python train.py --dataset="drawn human figures in many poses" --image_size=48 --text_encoder_layers=12 --norm="layernorm" --attention=true --final_lr_fraction=0
Rows from block 7 of the text encoder of a small text-conditioned image flow-matching model, named by matrix and row number. Rows with one number belong to one neuron. Each number is 500 + 25 x the weight over its row's rms, rounded and kept within 0 to 999. All counts start at 0. Numbers have three digits each. After the name is the row's rms in percent of the matrix's.
Before each neuron's rows are labels from the 100 texts, of 14976, where the neuron reaches its highest value: "fires on" is the input token at the peak. Only what is clearly more common there than usual is listed. The data: drawn human figures in many poses. In brackets: how many of the 100.
# fc1: MLP up (text_encoder.blocks.7.mlp.fc1.weight, 768x256), inputs 0-127
# fc2: MLP down (text_encoder.blocks.7.mlp.fc2.weight, 256x768, transposed), outputs 0-127

fires on: "in" (91); "lunging" (9)
fc1.698 083:514489479485492498492554511501516520508465497458525482525504538536492496523523450485459476502471484456509480531534518476498511547515475495477488517533480494462550489492510442473539505466512522528525481473446487496481447507470521532498570489517460559567486514536494511502499492534517498495460522470478490505520464533463479509546503456519491481507473493532528497492470445505488471439530
fc2.698 072:506482527515511490491490516488482497514487502503485522504507473470520460494486515504524491455496501510514521478467496479493517459525564505513527489485511487515447522528497591522490532481480472477466497507535459536502535530499481447503475497523518450423505507484506470480493470475517475517552490516539498515489490488537532521473489497467493491474543522481515503498509528521495521533492

fires on: "figure" (97)
fc1.691 160:508499503491551485501545497505534499552536476474512508555512469507504472515520557506475485522536477491492494503488522459496486509551521455464516489460497512516477466482483475522487506464442481460528496535559513473506533528483494507489527494552526529527510515513479486513475464508484478473499522498493450479484470501500507512544520496489483501475516512510489470528501473455456476503470
fc2.691 157:495508478485515485495537500473503474514495506502481489481505508513494495497519532473501521519493480460490504482501526471476517481541515478507505527480510513481510489499502509535501451472516481504526520540506522516502521524501538461499473487549520557506499509480484496552566474465424491517483491488491447493440513494487547462521523499531480490481513476520526514497529478521500480477492

fires on: "figure" (78); "<end>" (22)
fc1.160 061:478461526492478526503513498491525442539502486524518524553545486514523523489503503504512511496511466488494512490548442482487547512535507535501529491455489488526461464478465482524503473512524458542498508477491496451499526539490485493474512483497487502551505539518467530468495462505478480451486499509494504517496484480483533517573499464520493490543509505553531456449504503490490518508517
fc2.160 055:521500507510528463498521497482487537495502517459485450493479534481489487540495457502461478501502548520516487505490553484484469476478543478530431495547567521506549544477523517438498533465500547493501472531471471510483467520520514502510485509519486496467495504531492446536499523519523507520524490507529496492555525512511509496465459506472472513475507501484492535558521459487479493502496

fires on: "red" (36); "purple" (18); "orange" (16)
fc1.719 136:506521447496476524525562457474466457493501515520504569512477481485491468534478477530531475497562526478494520494489516515518490501492493425523497523507477492519499500532499540489497507522516435512508525491532472487481494452496512515539496516474520492502524485502506526466506472480495535442510530487515526487474496554493513488502520453463497504535529501520520504491538465490503509504519
fc2.719 125:498480489508457499440491559512475537489489471452482500468487535487515551473522498460477503489472520470527519527469469470465512523532490558504488486515486495500547489492505456514512509480454502467529431487506563532505524536513449507490518467514522528496513514526507505529490530529493516504520453464532477503528513475494455507511493501509518470497508509489520468481459531460500464483502

fires on: "handstand" (100)
fc1.400 060:510524520500487485498493514479457462513560504487515539491499494515477499506489490456527512536479539478506489490487499500506499461464495479486484515456502513495457481509554462476482466479528531528458495504453496457486504501468509479517527519516484500509505503474515490497507434478501538499503483464538524518466450521454483532507466558507524457551529538489531515511519516500492484492496
fc2.400 052:502461491483500530492515522530535517486465472465486453500506509501490483516524499534485519468522457478520494511532513518501512530495504514494513509545464475532482505472488527521518543527454460461520529527536490516548485462520480515471496457480534533519506516511477520516484559526488486485487512538487478499514531500503513449540532421517496544435477524500453461488504500511527511519521

fires on: "and" (89)
fc1.231 063:482438488474482492476492483488533494522519558512495481512502492492500481511514550512464457570510496516502487483504497498520544507535549505506440529510472506483487546498491449521452533482501517567505514495467506445521531524496505479543470521513480477516505511554458463489467521515506506485520529500495538523509487493542483487503494522478496486529506489474493525503513476494485533514495
fc2.231 056:504523515506519503559518552512486486465476478487477507497511534520512535454485441471509531448503499520523486498501498546476498477477490498454520483509502512501503472495493509502488468509494512474485503540521504502478508483522478502454500494509495512472522529479524503496485450516497529519493487523509462454495487518482522504517497504526493495495486567487489474492500516495503465475530

fires on: "in" (95)
fc1.477 125:501527529523458471543505493540503515482556470469523493484516487511484502479530488479501498508521462474479506485446510519523556499476495504528514522517473472488488469488562470525474463499513503487558500556492527476505478498541487517451460507517499499502538492518532523468465504527521520504499504485484474497498502516496474502489490506501527526507525481474516482501455501496481527514547
fc2.477 145:533497477475508486462504511496479496468452491499505449514541543485491486491472516481509474500500492494492510482533518518467475466535509457478503440504519510503502511514461458513503505508487517484474465485485471532454505535492532484524545534495460491486508490507521479524519507485504479523495502540498474524520486459492534473500530507501458471483499524494524570485513465513495503502478

fires on: "waving" (87); "arms" (13)
fc1.130 079:500491505483486495531513514506518552505497500479509536515467487478503451470502473544513539517481484481509485545496494478459515521504498506522513471449521519512517484523498501514539511449473508472477488477512507511471512496441464505504483504496514476477480481505495494541532499486502459479523477491456500482497512502448504462456500503470525498537515476468485485509474523452472522529486
fc2.130 068:519513478497513488453489457518489474482488515516466446500525481490519500499502494482460470484509534526478520471521483544531520481509481503494491520497521490523482525471474502453480489520491481505506515496486518454518517541549589520503521531521482529516521495495501505489452508526526491492461547517543512493500491477537511488521466510492453511508498547501513491506546470549512497482460

fires on: "in" (73); "grey" (27)
fc1.150 072:512466508499440488525525487527471544508533523492531506517485491531490479479494503470517501509495507481508507518485518534483536477469516530517474493476496529499524473491492553516505498549518484488460510486503538488509520506481478545476505508546509533544538506478503501555446489479490512455504492484508497455478498543501470501500457477460505485533531474494505466488502525501463479520507
fc2.150 065:516560529504552515495484515527562516447442522539491511534538521485487537493478521532470485505523456513490494503526462500502488505530531455493499485511524482505478507477488467519457500436498533529497484530506487490493468484515479467447518494464478471465512443487544497488514521576487485500509482517521466537529495490476497504505484532505475478492481483518485524505543485529528527530483

fires on: "hands" (100)
fc1.240 070:495526496520512514480487480523463457479492460478542516517534508518503493487463515516519468514502505479503495497511512507506522474533503465528469484455492493475464472531519540481484488574508500511519500506474520450525532471455469487531500513497473528488517506485501514471490458523507518481529494556483493468530490520501493504493499445483472493484503529521516484514515496516546538466545
fc2.240 062:516480503504467497524527486495550533532501534518460467513466509493512493521535517457503524476509500512546487511469535482506502541492468554491505501567466504516510539479511486527540506492485498498468518505490477563493440502506503507485512523488531507511487526507521495538521555527499506508494477504482482494477480475491512503486506522541545464511432503501489546488468537508509522545475

fires on: "and" (93)
fc1.720 216:482470540474491512519523523543534501505507500481508460495521462495494495491508542507514449514455473515528490516540475497531535488444501515492472489521519527490469484520468454492496503523554507534483517518485525437465514520537473473478538502517521447441491506513458465507481478511485477499518483504505497494490481544513524480496496519477512495515478507505515486456525514516551558497539
fc2.720 217:522456495535482463492531549493525451530466501454493523468500515481507521504541506513486538478500530491521503550485511497475438518504473573488480516499492480493488467486522490487517499522494481456514502473495495538558447514467463460525501477515470525576480463467479468547458497530503487518502456505463488533527497475525514472471490485488469490508524531483464512558517562503458475525495

fires on: "hands" (100)
fc1.512 159:479522470491477498496506487504462480489495495559525519493482526500472467518472529497527487507537487533469509461499519504496529492462468513516525496499519545488532487455466493495523515512488485485446483530502461471502472525536492515520512538527541518492486506477502536502459515530500524490526493524459482522486531489477489525516497499508486496499458497498520488496498490505477505505489
fc2.512 183:466535480496483508501518472494482514506505514469525509459480485531447504491529511525490542458486496479477469524493511490498465520541531491493503522537482541530491485518496477534509522534520545461511522524503472554526459482457543469531493522515522506500521522455493493486512471507520465463504488510499521489469507499467499523551520489495496492465510488518533495500543470510509430518468

fires on: "waving" (100)
fc1.526 169:476482518547502528486508502499519484504519494522537559451508465508461474536434525503486479525506495523456464471507452520531544514454525497497538496482506491487475498528494508488513494522508510488503466525509519511457518452517500512495504523497531533512504486479510482467496468524486444497512507490501486499496537526488457500467475548548491505487493458499510549510516462466528490475519
fc2.526 176:501523498470500497513500465516468502500534514448478477510465538491545533483503474473487517469435545498531521505510513503470491468523479491504528474463485531529524547484500517459483506466480451501459503471477510458531503532481536525518503512511488496506489516502488472525514510491535513512504518496494496532516459501478521502561519494465513503488510503480517427456469494506474510542454

fires on: "a" (65); "<end>" (20); "bowing" (15)
fc1.693 088:479506488490525502500416482513472488466485479451481479500485502544476422520482494502521484503506508483505500479505515523520492490503501531522509498493519517506489506533512505492489469504493517487532506543458510488507506483508479523504544524500499514477525473533526472472511507537472508516485491502513508464504522500468523523476530500459521461528522504469467539518527493524460547480499
fc2.693 079:562490509462482511539559509506506473531510530505492475486526524516530574490490499526471523518491512505524477495462514516506504490487529480513488450533458508515467513454488475523499490507514505490513511499501485525486496525485520510512461468512499496529444514483501513520513478495508523512539478507531521519495483489509466485507480484537499527476514482491503455494472526476541504515527

fires on: "yellow" (100)
fc1.341 091:534469492448495471489521501517503521559494500499511500505477488550526495511502522493502498505475457481499482530525482484544531509484504470469485489535533444489468488503469477441525529508496470549485515521484531452449484493461502495509498516493510461491520509477541499519478499468498511573494507517505515502508481494485501555474483517503475510544530495476520486456493473482549509514502
fc2.341 081:487511505510498540502509476492511500453521466514508487525485506469513522490538551498515451526537515479521498434493521525476467504471478563527537470478467521505502521472513536524504516496492502469518506483456484496492516490539477439440501492489509482507507509495481487557517561502521504445510445448501472506511515499560518463458515481453531512491492505516507525522467496492511522471495

fires on: "yellow" (100)
fc1.222 119:500483523570471469508524547507507492521468483495527479491490509554523521498497502512481495479476545467496537513545510482509522518484491498486467525502473478528511458485538498475519490466539520466478462455505515531516532496472539449512521469480500510522512494476486493560493443499471492510483505494512500506503496498555527500526471491529499476505499517461471482509514540497481517474520
fc2.222 109:481493504480511522515485486522491523495509512475467492551476488504477535462504492485543471502510475509499482475526470532504542533481484488491490481523512521483488511529466540505473498483486497512513516530526509484518463502535429491509506537556541532471489491519486484481490524491523503512517503506494500499510531500485470502481471492459485506481470497524518493462498481518518557505498

fires on: "in" (100)
fc1.89 103:546538488511480506499487482515519536497515503522471472522489474517517494485491483468489473573544524504485497509480509514494521521522492487488554524552524463513480490476527472494500515537506535501509478494463511480493503464480477540478516498442458487469493456506522497500520517476480554507509482527504518465458470514490538474499484500452457508500503480491488484478514509495532451512492
fc2.89 092:442479507546527499463504513525463507513480527504543551489488562492476516506504526522515499449476488506500503492456518436528480473495487509510510524471507530513497546537500484526489503466538494480470532491495468519524480551501486465510454502539500492540520515484487511481448453485532475517486547493478494532507497492492478511513518526523522433483496507463513471526456485503489513466506

fires on: "red" (100)
fc1.172 072:545475514465436492538554470470530487512526509497541536519468490520537492509461490509484513528508460506461477487540501504504539507476530478533449533484520532497550527517567492435520507481552507466521495480506471421489536531451521484460505495461502517499482465515483479506468536517488518499516486512517523456490513539483473526510497507502540499521508479492539473511517468497509520483522
fc2.172 066:418535471526540507474454513530464459489491450504497474485523483464502510487513500459480487509492548483539532498469511507511454498496473488474538484500485467533450523505450478531478527516481507523436517516521518569477484490526502491536473467510500476516517567485513525476522486500500476506522500487494487522542505508529522463505502514484505489474486539490473538485494539528499490499503

fires on: "hands" (100)
fc1.619 075:461530463519549520549463527555504517518533453511482505544508527429466513454471476526480525526483497488488489485504473498475499511488516481499474475484527457504494519494469524528503484490478500515491510525495453522512485480477485473517505509474519520452507527509504514512514513503494506489520514502490520515486490519508499503495461530515525520518512484453512507502500485505509513526509
fc2.619 065:495501504505419438492534483476484470488454507488501502495502475555517491511514525495525467509531493516491522527485496502548501464491497512513492502529484517483520453497537484494539516519499528488470527495466528486484503518586480538514503518534456477537501485480486438496489522528476468519481499480467506463523480495493545492500528465504513470525440499510480519523507507478509478495496

fires on: "in" (72)
fc1.351 111:478508475500491499488528461482494502511510454540528479486487516492451492497482494513555532495515501511534489461488482499484517492490507510517502499523484547483502494491479461519484515462512507507498492505493457511473488535493506496502488507496508514517501543514498496497458468507554542496542465494522524507496485524476508512533505540520482486483484478467497503487513485498479516517483
fc2.351 153:520481481533504489500493498551479473474479531486500498462497514531577506523503468503454474495513471508493527520524486473509514561524533482541511526479515436481503520523518489465545509531507499490468485473516481509521482485442533518497498483496480527542527495526485516510530482530453491502419483499490454440473499487462517480503492477505469498465474533557510478520492533531501513505500

fires on: "handstand" (100)
fc1.652 178:517544528484475477472482522501469501467455517485490479497469491519498457527529495467536460512527531479468492541525487499476537517483514479515501479483488526493529515505516519508502512504445504474475488515533513460539510531480517508491519523476454509557508485441447475470490492471528430472504509462490528502471483553496485486540486533546524516476510559501482502492483512507554521517493
fc2.652 186:511474522466495551471481510488511467520505489450503458516514493468503491510473539528472432535528487512505480505549517546477548523490457535511491470526487496516484461496485516506507485552467492453532513528487497520514519483556475506510528541488492485458497486504550507493500542532509528483555506522521511518480490469466536437494491524460475518550516469511521507498485518489497536515530

fires on: "and" (89)
fc1.188 179:537473468489493519474507523487500527560516443466496477551462518503529513530501516493494478513483508508547500495495488507546525492527477544509455480511485468478487498521502466473500512495517495499513488511453491494520500514481437506459532486533487482546524503505496479540480530515503460506500448467493506485517477492509519497495506520488482457528511471511514514503501532514499582519530
fc2.188 221:493504504530513462501509475510499490449458520524494485482514525488477478467536517486483459488523519454488487503497466487473463523464505513484506502504512514504489466483476500549512525492514516488495502508539519548432527494530438511496510469473520557488506519522480490499494486497486479489493473543497525498535515505491491520483535489514544497520473495480505499523504510528521444481549

fires on: "handstand" (100)
fc1.513 083:469477517535509490457484438492526508551500456478484541522509491521481507509470512505496464530492500522522495453505497465550530524486502479489469511455476522510523479495527498502505487546509524475502504521484519460494526497497475503481494528484553503530530517504491467468439552530507504475485491539501523475504480510512485463469472482523526504479515507477509494534505471518521502519502
fc2.513 081:513531505463475513519517499488460529472516502498506462497506471517506503494541468476499536483482495495480480525527502570497479496461513493489488498560470475545489479491529558494498534492520447514518464479534461501524487492493529511483468473493476475451467493483516563521545505475501512483495507501512479500455532495467486530524533492508526512506514512527469465463508534480512503497510

fires on: "running" (100)
fc1.410 064:517519545540488535476495483496480465539516475454511522511547498485479495537468514539509426510512534464511477470500493489526488476503529519492503482504514534496503483473501487510502523521515530486472497487534519494472478511507515462466518489445494542533518469465449498447476497503507519455436488480510492488513505490491480546534477503457519467502526524541555468502456541519514497498480
fc2.410 056:486509454454487457532511479539514533491499500517531493500457470526506506473545510464528556480493483497491503498520516489455509521485487478477486500544488474504501519563525517469507485495493465519501522512455468515503520490458464522502492514518518490504493531521527528541498520501459482537572497496505498524521495514481509485472510465536484557495501453430451530514548478515519494516538

fires on: "hands" (100)
fc1.608 072:486507535532538525498482499499522527511509480497475535481502472493503507489538480485474489481506509534474531475485461509500531508497454486484501518477465506513502482453511522472476537485535515569501501494473484485523498486511486513483543523464501503475512522462463483543469524503508478495473514497532491488457531494470511505534516515467490483521529512527466459554462525508509495505533
fc2.608 062:521489470491475454529530520502482455486475494514527487519480535525483447503489527501527501512509488469511489542504548508536489504530514536504449479530533482474515466525532516510541466532483508445514541472535505542512452465455452496506463512508491488533481483513527542480520479503467514495527517508472527498532477527499468474471494474509526505485441533465543499491525487507484520524509

fires on: "red" (69); "black" (9)
fc1.208 063:489519498487538469516537441518526496494478483511456533530504484517497489476518488488502514526552465488502495481505515480483534480464496487507494482452538453484530519486565506503476522499495506521477505514497474498502470551508449497495489517494455483515525499510482536484453556499458505517475551518509529496504480491517479509489520507525529436513531483518496514541519523485550472515480
fc2.208 054:486517471507466509512501568510439483511493501518527485493474494516504518518474516521489510482448543529487534518454499497471529543484481484507474536542448505526473538528477521508524478502491485476512516489514527506514527450478536470511534458474511482505496508501546467535506501493556508483514460478494520525507488502496513497506473460495475530494482539486501482496443471518466487505558

fires on: "yellow" (94)
fc1.108 096:542477517514502461498490502511522461513530519495508495524526463480481503533536560492506484489506473435505538462473527501528522504543517552524527514537503469528493501534505490472474480476502492463472529562456511494477528535468476505450485525472536484531515478514511510498487513530493533451514497530494508482516514482538490466535486478511491489511547564478527498483508531502467464477484
fc2.108 090:500494479468453507500523501526454543477479505474512547469475525533515497505482509538479522483486516536502518495501487533464475484491474472461470520453506501476510501476524482514506499497482533508496517491542519498517511484529504500453529477543485475490536521472507460549511526505517476505484497445529508479495475496410498477491496508492479508467473477518470470549501489506491500495469

fires on: "a" (100)
fc1.221 085:522468495506462497464488511478509495505507509484504494507509482504523524501520467515496487520551515468529498505507522515507528509514496471495549482470514543530494483486510539463510474494476494543504496461501493491485494516505449527524482521506512464502548533520497484460525506503508503506509496468551510481485503437536489483497496527528508520507512580479500487511473504484530504488489
fc2.221 078:506504479476525515477491505508571486516530492431511454540498504474523492504482510482495522483462525484443535492507493492477477473505480473515478477516499499455490541538495540517482473509475481493517501505482516534521480489424490481511513502484498473518460427511473521527516463508519480498450474501517523518491485504501542512480504478459491514507499492523522541514525508517465539536457

fires on: "in" (55); "green" (8)
fc1.353 140:524543489472470532511478471507477504538455524519523500514512505510481522509501484540509497478526504503497506498491506472506504507562528488546474511535531500527511468519534470513465539508495511512518529520470509479483458504473503489482478510470508490512511535515500465484506474458500535517494468501511496476523456500457495491536486473470512513525525493536497502540547527500462508508481
fc2.353 158:501496508526462497518524480490513485457500516498483484456521485530509471443476502465516523513514473497487516516502507545491482491491488512507497507497478453476492471473511512494550488484508532510502503509459524510532485510504501445503520489546498513458534479514470501457481478524476476478514472518508462437463526525473516523518500487520449479500498532536495522448460473487492502479507

fires on: "and" (76); "top" (24)
fc1.361 097:497457480509501499505507472537461492487532504494514476540494556498464490473525513541460499487487484508503451529481479504505507476470504509492470475542510500475501526532495518485495528464476499487474538477509446508472504556469467539500549476521495520564537503519527533483465498523496482510471535482494527480500451532461477491477540484489458476498522508459446489527491513454458472485499
fc2.361 098:454570534501514495476475492489484529483429493505488513477478429500515509504512490458489504547511507464483506524476530497496526543487524467512517495473469473527504490504567505510528487507533514489502517519518508522539465487533514478514422496471466481465481481492470469528542500501507498475504489522508488480516552481512513485533476494533539531484492530515537457457534497563519508512521

fires on: "a" (62); "<end>" (20); "hips" (18)
fc1.45 132:523512491513534465511511459437498477499517495434522490518545495515489425479505481515460512507509502494548550489495461450484493551524502503553498549521480500462464462510505489504549533514464480500502531508463528482492518543451537454484474522480494489511516541486492524500481481497504499473471520476535477476518436535483530485497517518541537515492501496514496488497490506471524501501492
fc2.45 124:513517456495498538486543510502474513503511494561489496477471504476537525526523528509506532484518512509501479522493539512486548488549495493428487471441459523523534482509511539510476518452500487494476496468545494526529475499511510506512510509529490522515498486497538476478530535516507489491519502527444475492447515525525481457518522504499461472487462498490557511517519521562492488489544

fires on: "in" (53); "a" (47)
fc1.359 098:504492484477444477509502460490484511504502482503535524523547551508501487471478529480477480484515446500479527494520509492499532498491494461507487529542456514510477519510525497486517534468498550531501475485465518509511565525536447527487531519465484475465474506517466518541492491474508545496524506496496515487482488541522493495539536503478525474503496486538494517522490517503521518481492
fc2.359 101:502508510575528479487476463546492505461467520486479500483468497481503494471501513534490479459481491487499494445481522483513474511533548542510516502469509538481492511513477502506509459539514509451466497478514465543464480499475520467501501499558518539539548488505533479470541517532469480527494532518516482510524472457445501530461501456503450493442495507485477504493472502496496484461515

fires on: "red" (72); "black" (28)
fc1.173 080:468497495536471483566523500543501530499503446496491511545495503534527474514518479500500488519531514479507485485506512487467511494493523473472523479540469465503507479491516483528494506491508514557425509503510448539476495509491482539485518531477566511516521522521466510507475544533550514522503474470554528482476448493471503466510485487506474488557472529450485504489521497508443444514484
fc2.173 069:502519515459515523453529502444524499503498516491522505498482480502458544499491490502524503480533472485459477520497481517483463477463522477503485493493536495548499512515482578470504477499514511457538526532511482460488532536482477457467538487551451502528503488508507530474536501486509521475513471476465484532536512499521509500491504483497509508482521513478512516500471485482515494511535

fires on: "running" (95)
fc1.350 085:465492498501525509571532476509491487513438499494535538507510475542512478473501514528515453438501546491481490491544517459464515506538495494517442502473510468484508472476507512547541542456507472504501533462499499486473528498499564530528520485470523497472501547567505490482496538477525495486522462490498512461511520494519478486491551498533498515483516524537455501518520479461514506474523
fc2.350 078:557533480493481487459501555498482466500533502502478450475519512494491482490528491500496515499523490541524509496470489509524570508463514509495544495504461507508532516501503486499502520513514524501477447507469464547523479553458449443475457527538457492540489475496488492499478480516507526507508560520519491482497459502538527502516481500475469506530448507520512488512475488522441494521457

fires on: "a" (98)
fc1.259 081:484507539475490509510488484541476508510557435516480503506513474509557497506522514496509484495528533533476491516522538502495521481480505456510457462500518473519454538528542543456508518498499524550513448492451491479465521522480490549493538489499499511479535434495484494484483515501506495482483482496507498530516484510499544486532540491517514527545480481503505483486488501542495513490526
fc2.259 079:524432518533511519503508496467541450524493570498520499521496508487503509481477498457493536548469500481522514507457479461506486512550516529500539496519500506468523499509476491515498502494502476479506489510543520504529472452531496468504476492505512440510475527479538498462535495462487503556516514480495512495466518495507525500450482520477499481482486468494507480508522510448534518501480

fires on: "yellow" (100)
fc1.325 079:530475538488513534470483514519496541503551500486502465549512472540510523523450529478485484487500487501496484470548537484475456530460475483482522486518476488482480477549451474473490490508545497529499506505478510502462471492497506507484488519531513532516533495506499522498471472517527494545498483508521480499531477493470504483480466497502518506545493522515524424489496503487469540501534
fc2.325 071:481511465490487510500508450473582417509477524491519513467502553491484497499538466511520491540509546494503487469502472494514530507533478499488505528498475527494501477475496538510479499439486515477492499509487518448480547513496498504516495521493531514461475493484523448525477527523511531475541514508545502506485507489545519520491497525478506524494508521497490576485511514474533506514497

fires on: "and" (40); "green" (37); "pink" (20)
fc1.158 071:488448519505468505495509493496506482510481503477494515561513478481485501468454479535492473477514538500514524530519469510484514474497492509517493555519470526503548517547482460491528488506525531516524537501501416512467524451502482521507490462480505457481467488484478483449457506504472478528523474504518493492489507528440509448498497492515515484510517516530493450493486546510481498463512
fc2.158 059:528506512480527497516516500498496514498541500502491477467496521516478505515520522464519514525497491451493471521477521505506510542478490501459495454495524478499463462463554518526493502516483481471505512470482546487510469538500495456458480510524531538514510519520527541559529481502529520457479536524493511486511475494511488550512510499450553518495516521477486492510522474489521522524477

fires on: "yellow" (90); "orange" (10)
fc1.380 178:521485535513540507569563518523485455534535507496541516494479511495536558487514532553519511477471509511527540477509519486497477481440501514497454504512505488499487523483506481447533513524462462491481510484471521443486470540514453447490507533506546548480517519490509472515504488487477532484477510477497464522533458493512529465477455491472503471501525493483505500534485525540445525505485
fc2.380 180:459472512477508475463498485548490494468500491473469546454540473485537504508497535480514479478476475486496508564522495530526474505463502512497507465523550489530460484507514547517493520479540520541519491519534522526539506486537517491500544482477463452494504483515495528504468538467512509477490517532500498524514501524502451446513517437508496528499489548490466489473532504496510472444500

fires on: "waving" (73); "figure" (23)
fc1.475 068:482499504486472493564553510486468506511513550484541496493534493521489494515458492496461509496525503503478454490533533521495505536491502514532452520488505518555508536504481487484509504497515491475535481503531467476496495542452436481490506468500520503506485461496489492491491488539478484519529516479480490552536539512503475438480478477524535460549522537516519436442522498487519522490487
fc2.475 063:496472515526550523465470474517515491469527476516491498451483503537515470496535517522540515488495512493528530522483455496498505497477498517475541509520502490479502489503503508502490497478467497526484526516466492508512531492518569536479487528472465526522504509522516530547499534449567469458487479546541523480497478487494493547517491485477466518469530458501476525502470481508471517550474

fires on: "red" (50); "yellow" (19)
fc1.613 124:514513506485450475443530487531505493520514492491543463535510448480477475491475505504536507528499518517523505498479495480505541526495541480476478459518542483478447509522500517465535516543488520513516561519554463458493488537479514483507524520503490473509495497483477476480517555514473463524517468499519475525473495483515521512516474539525498512507475537482485507497496482525496534556472
fc2.613 109:497468495504518517481499537495452491523494496495453558502523492525517556486551555532534497493525483484503472498522476554521523516480480503470497507468446513520508457479482500523501499513507484531524479531476529513482535467498505502485467507510508491520506495468505510539493453490500488470435559497498562475468512496533478483519545452506464481492504546532445473541515488488482497457544

fires on: "handstand" (100)
fc1.114 080:529454537468499466520538453487504467515540493460481523474501540523533510495521511492487485527490472508529496479462500497520479475510499483519466468516520534506486501453505500497510506557485481544489507525538463530487498504482510541484535533505508501497467468489519494481509486544484513451517485475515447525462521516484497470482485485538515458499505542480508460484518512513529487505509
fc2.114 072:505509519536500529467478550520484522477476499500508478502508485488466471496509504482508493481543542432474498515526524538441508530477503518462551555519461495483508525543482502513494499441494531454489522479497493478532490483512488496521515468491511496509511506536489530521503511492534480505486486530483516498512460499496500546522520478465484536506508484501523498522454502512485494483478

fires on: "yellow" (100)
fc1.528 057:532509513482496492531485540538531500516521536492457513503516512512475490538502512486511505513450525525480500445493510478479517464556498508475507448491520519541501484478461497502497521508507494564466534538496476459488524509486464513503559512515500489540513505517506481456538479514471540501527488465515476505510487455476521446506460510483495495549518482491510507496519548450491530488511
fc2.528 048:515485491522499505492522446469501478468488482499536490516502526507521525487519473509473488487546478467531464525509499539543499535421502503516487527522475470503499504525530494513496485489490511449523444474495494503527479494526498495487456445482517520503480496506503498551450530512548495515476481529504518481503480543493494559464509496504514502488491529491512500519474475559520513533509

fires on: "and" (57); "top" (36); "an" (7)
fc1.606 118:477485505564457529521506526539505503526482502477502538483501489492508540481482524453528483501444472507484473491511498463518540492495468490526520483510491483514511487445445506502510461494510523478542495537462460484535484499563489521521485539553531497474494499502471507528489526496530523487493474516508503487480477575515480458490500504476476493508542494511486485507498495476512479500470
fc2.606 108:546546510473525473510482496480502514482448525537464499509483527471482512498512493526512496517516527476463540522507493517491474511535515517491502481506515528460510533517502460516502502516470476505471524482481563473527495481479506511460545516479481503495473487490538507487483451489471520552500509510485491506501525456464487550482509475492509513540494451475487511492528478505545512501529

fires on: "running" (57); "figure" (19); "orange" (18)
fc1.212 086:498515487480497513497507491447518518531490508491492542536475462575508518477553540477509485490499505461528520477518507457471460474513532507512480499463519518509512500504505458474540513506538526527486491459521504481520513503501530517504545510544515523529487490497479472552529494511517482490509509528542484480534528465506520507511492430464505477519486482560534510499514497513480469478525
fc2.212 083:483457472485528480519485532523493489518515470532485487470487502451491467541490432508529503479523516526487468487482522515513516519471475472540575462548491507511495504532506538534475479504476504465494494499501490505486474507439522462516482541476499524501483505575499519506484499488539518488529483509486521531506488506533469515467497510536475519528532537466492549497465498475495506499485

fires on: "red" (86); "black" (13)
fc1.711 072:501487501511510540501479489536478504498506476537471478545543496481478503493491567451457488468525494488520455486507529534541579488502483441528507476529486492504491523514512477502499508504537532494473504518536480462534480513495523521529501502520487451519494483557452494471476504521502500469502472493487486506552487523492521488510493504493500438541537506483513478496480509537533510483497
fc2.711 060:498490507489492490524526497436515476534508536456529506459499489553495492508496453520545480541514523491463523497517494485437448520502505540483469526504439504466515475458501533488505494497491482505521510501500538518451508475513438487461510499457501540528481525478514467532539510494510505507517536546526505469477498493467491474502482503494527563505497485503495540505510511485486506540502

fires on: "and" (94)
fc1.271 121:486503522472472519495522488496491510551476479459474487464504530494440483449516478470490519548500459514516509476504509508501524481483492517516542462497488498490477473529488488517513502529492519528471499465410497465479460498438488505497488450479511499548534530509495524477505475522496461508523481481480519511544472499528508502484516498470506455508521515490507510522511548510492517500516
fc2.271 120:533496498512524449486500522497494532458490532479492510522489486488543496504486486522470528473476544503464458523492501514508483547515517522497484538521525495460501503455533494559510520489501490471537539553552484525500488519560478501543546521507491496472482449513514456515479493507499506500477549510538490474455509491460475474509491490549459487476493530496484493499478482495500491503540